From a checkpoint of a small self-supervised image encoder: batches of 128, 0.8 epochs.
Rows from block 9 of a small self-supervised image encoder, named by matrix and row number. Each number is 128 + 24 x the weight over its row's rms, rounded and kept within 0 to 255. All counts start at 0. Numbers have three digits each. After the name is the row's rms in percent of the matrix's.
Before each channel's rows are labels from the 100 images, of 14976, where the channel reaches its highest value: "top examples" is what is common among them. Only what is clearly more common there than usual is listed. The data: fractals drawn by 1,000 iterated function systems, in grey.
# c30: last pointwise conv (model.blocks.9.c3.0.weight, 320x320x1x1), inputs 256-319

top examples: two maps; sparse
c30.216 099:174122137111119113108117111101136133104104160127130166102092164135094171119143204148127108117128135148128112174099124152127102120133176157155111127149150177125128141102138100109159102163139147

top examples: sparse; two maps
c30.66 111:188113128095095111117119138120147147122135129160120164135115138144083160130096145164124148121118130106125120126118087150119114161130117134138146123139151156135099131129157107122172127107119100

top examples: two maps; sparse
c30.143 110:167125121094106137111107121129162144116132133151118174079052164176114185118140101182138157093123091126112101124135131160148103150098121138126118129110149091117119111132140072121186157078067122

top examples: dark on light
c30.239 125:145122135115138108131096157132144114119118121120097117149148128100106133121160213095143139127119143136141101164123119114158120137120146184135131127150147217124096125099142129139131138154153158

top examples: sparse; two maps
c30.245 115:114117121108135089148100109099135099094144144081121114147150087119110146107097117108124091141116132114168136098123105131131109102136096121069130116102061107146128134125097137122133054102134122

top examples: dark on light
c30.139 108:143101131106165104112108108099113104116121112128095126136190119129117155108119163124095097099102125152130115185111141131110129108114121171133127128115089173132109130107124167138130102144164155

top examples: sparse; two maps
c30.191 080:130104143153173133137135109129126127126105137135112104129096159124103154133124079092109118082073142113148130149121100120123123132101153122150122111083131145150131112136101077127150107159164141

top examples: sparse; two maps
c30.225 095:110129101137093137081128182115186130123205122164142112140115153147152168136109130141154183121109105141159101112159134137147114117131108140092175105157126110148093117076112109142113186092040122

top examples: sparse; two maps
c30.175 122:122109110117111091118100121111167101110169123117102092197178064113145149126098104084145093152126142138187128101142153122139147121098085078071139112117092099149087098121112142190114058113148134

top examples: sparse; two maps
c30.114 118:141130143096121128135122103105138098109117120129101143112079106162087131118126101110105128122100140131103130108115150136121112133117132114128110117109091131068110128110132096068177091147129113

top examples: dense
c30.187 081:074127130115156156166105101131124116128130131055150080138152117090124081094159126071111116131118135138127081120134159063136145057113130118125107157116102123117109109124137126146107158146110113

top examples: sparse; two maps
c30.173 101:117112092116141144100141172105177125110183108105128116197146146137140137144137141128156141155073134126172097136131144124126132109139145126133190097131140131189070146110099155171148182053126180

top examples: five maps
c30.40 075:119168135083143160096117135135102167151152135124186140155153129109161099145138110120136144142154137108104117121126110140153215123109121141147143131123150130154108135170146153164107173102094091

top examples: sparse; two maps
c30.212 087:179122134123129104123124141120129152098112143130130151118147154123114156102143161183123153151141114120135137127107103158089098133133171123133115166166169152129109145124196138135115148141162094

top examples: sparse; two maps
c30.266 104:154094121123108116122115170133171123118162114163113155126088097167132161138109091112140100130128105129143128095145145141113114152142114116142138107125123099140122154132115129163169090099117143

top examples: two maps; sparse
c30.297 148:142117109125123130114148159107152177116161147179134167101075148164103178124118108154140150105132107110095116115161114158118105200143143138140169086138124089117111129122129102103160138125090136

top examples: sparse; two maps
c30.64 106:124139122099093136110058159116157140078132134126134125131153148143130121118129099111143150142126105093146091119154150134110101128115121128091150117101101104138116123128115110142109142121109106

top examples: sparse; two maps
c30.3 097:111139098117116120131112135120156112121161113111106086184149115103122141145101097104125130129106131099145137105109169112129119132108124107129173125154110110136105129117105101142106092075132132

top examples: sparse; two maps
c30.138 113:183115119135109137117117109149101143114100134124144192108128176144147127109181170166119140091124136123143133137107117167130122142123188152165129148148158193094116155124160142105157160164156089

top examples: two maps; sparse
c30.10 097:214141127142162117119120117112151091113128152144125171127119129125105160117090155147143108125089145137124106152115110144105095146119133146157146143145143155128090140123160153132152123158152119

top examples: sparse; two maps
c30.112 116:117121116074127110132096156112174096089124127150117104119122083152096157114104098118114115131107118120133118124115142126113124125141129118125154091094109130131105121121089094110142108125102144

top examples: sparse; two maps
c30.53 160:126120117062107107093102146117155132097146139138117141169157108156136140127121112116160121141086122095143116130123138125117126131131102130125168125131112118146111124126116157154124109086087122

top examples: sparse; two maps
c30.13 090:157155126099135148102122145123149125117139151111104135148120082176107139147143109105122110106123116143130129103116105133139127143132160139130128124149103119130108098116151132128147098116125119

top examples: dense
c30.160 087:131151129127133096132170088120115131101102118083094155106133121113112115134106136146118128127121135126094137139082104195109137104142178102106124162159120083090115121169143140085099119160140154

top examples: sparse; two maps
c30.251 122:163156131135132129106154147129146182087135174159117188133120163168109150142111109157152141139105124093150132105122098140108144141144171104153152113136140112162088143131160137104166138124105094

top examples: sparse; two maps
c30.17 091:145081080110093090115153132109174143094170147117104105165120095111130126128119100138178117142137120116171114108113132144132116103155155116104163135117119100168137165124139115157101068112093103

top examples: sparse; two maps
c30.4 100:121133130128096133105086113126154102115165142125130102133127064116137135116110123094149102140116116123164111090100118147147127128112145119088144121107083077144136125110125114135111090129139137

top examples: sparse; two maps
c30.77 103:149119115145135107131136109144141144101108134143087168125108115148134130086126138146127121106119113152109125135145086167132145150135134149184131128135127158099125134105151083119123127158112095

top examples: dark on light
c30.48 103:154125111135177100110112120126100123117113133091144129126133094114123054122137140131124113152140137133149134130120118088113133103135094164109127097161127154115128136108165152146128153097132142

top examples: sparse; two maps
c30.193 103:089117144105115152105100164117160114100159107142123082153156086135145133139139087096171131143130120107157137105152137135142151115127120092084160112093114087138137114094071087163113154136109115

top examples: sparse; two maps
c30.232 089:103142101111107108163136178108154123146157161114114099170112059108159126125141106119135161142119091133129111087169143133147124140142102123108175097124120105131143135139116105186133123105130099

top examples: two maps; sparse
c30.277 096:133149137117111139097130193134166122104180083123151111172126154114135124135136113111160153135101105147191110108153117113185130128114154142142187136129135129157119116077112143190103161083122152

top examples: sparse; two maps
c30.166 090:132102123103111136118091134120154125104179122124142109169088152126107155105143148129151122121091096105188127128148121103160121131145126131084111124151125103138114134113116145146110094112126122

top examples: two maps
c30.190 094:089126125101121162108091134151181146087162126120168116181131137119166149143149086094152137137141121146182125118170115130174143116077100125110186109113130097154125114125095113161115164110100111

top examples: two maps; sparse
c30.68 090:142108132146125146144139117116166121096176118115115081171082098125102140128114086102140131112151117110141120137150100152130134151129123118097154098126101076110111126110096096128119150140140086

top examples: two maps; sparse
c30.135 093:141119122100097139139145140139141124071112145126107143109112128165130167125118128113121144082119124079126122132128095143107123154115120138108131109145117106129081170140108089138149131129134081

top examples: dense
c30.255 085:121133098122103108143135116107125121136103168104134094119113089103136127135056184116116159127122049143111144134141077120107150103140133157073094115125108155144160160114149131129101139131110120

top examples: sparse; two maps
c30.45 095:140126138117078135127106190091178141132180142151158168138115164129146175093110140165145149131105129104146104074157143149169124151138146116151164109134121110129114124091121103187116143097094134

top examples: dark on light
c30.88 115:180125112110120123141094134121133128110140138145126136136114128159116137116120182130128115123123130120154125140120102139106117154134145153119130127146126172136122130127173122123128122158124141

top examples: two maps; sparse
c30.279 106:204122126163106104111197129118114180108116197163115166115110155132110133131126187170122095138166118115102103148096096176110119146179180135131124167190167136110136167081186119113159116152100098

top examples: sparse; two maps
c30.50 086:115128111135098113087141144120186154103180179131142142156129147118143149108088080112165166135121142143150106100167137130158142129130131111108175117121121069140092114096116141160115159065082117

top examples: sparse; two maps
c30.87 111:129120137111115110099105123138143119100139110118091126136121089135129159134127126136121098098123113085152154118117145137133113150088107102130128118115108119116087134123139147141152058112128140

top examples: sparse; two maps
c30.307 112:130114125120085151100109187153172133153189126160150148116079128131144159157108123123110150131122122116154124119172155130159136127125102128124168119133132105153113124127117104150134150106087112

top examples: two maps; sparse
c30.305 094:124133090113127162096101167161175136117189116144135127172144169144139135090156117132130173142088128105170117136187176145161136114122134142111201112121113161153110129115128113176112169111142163

top examples: sparse; two maps
c30.37 104:189121114088129167141125121175141144083120160165122199094097193150112134125151142186109131102101142108124111142126132149129124137123137130193152149140154148102111128156185091121170159161097120

top examples: sparse; two maps
c30.44 094:140109103112073126100150142112175140136143107135106170129114128138107152118107100133148134120110075111141118113120151155136118120136144127129143118092109150130096110117103127149110127122122131

top examples: sparse; two maps
c30.36 089:157098115119147105130143115127150108102146103158088155146116125116124158115108157109153085080143088124138119118116103157161100124126129134116127116129110123159124140083114133139148121162140129

top examples: sparse; two maps
c30.129 107:119096126124105097116133091097162085143156131102095116155119069101092160115095115137126095107122106091157129121099119146129079119129104120087101146112069112125129117141120143127106078116125136

top examples: sparse; two maps
c30.179 136:157132116129141107124168123102113144112118174113097119147138162087106152108134170157096119148116125124137131156099084145106134123171169146140143135196163174130135155111189123117119117128118088

top examples: three maps
c30.109 090:145122136130098132122096170141187096130145074121145116141114102119153135121126088130171162149117105078149115120155118133134137112132106119151164106134101115154104114152107132137155156104173143

top examples: two maps
c30.227 098:139140125115112152116070157171162154138160108165136132126099126165129122142137119119144157135136105103159115078167147122142128142122100135142139085117136151142105110129117115147122161120093098

top examples: two maps; sparse
c30.246 103:108105146111121170129122196150178104130187118162149105159136143155149124152135071133149173164102099137163126121179112096170158159114143129116212112107135094154117120124080097182132162071115107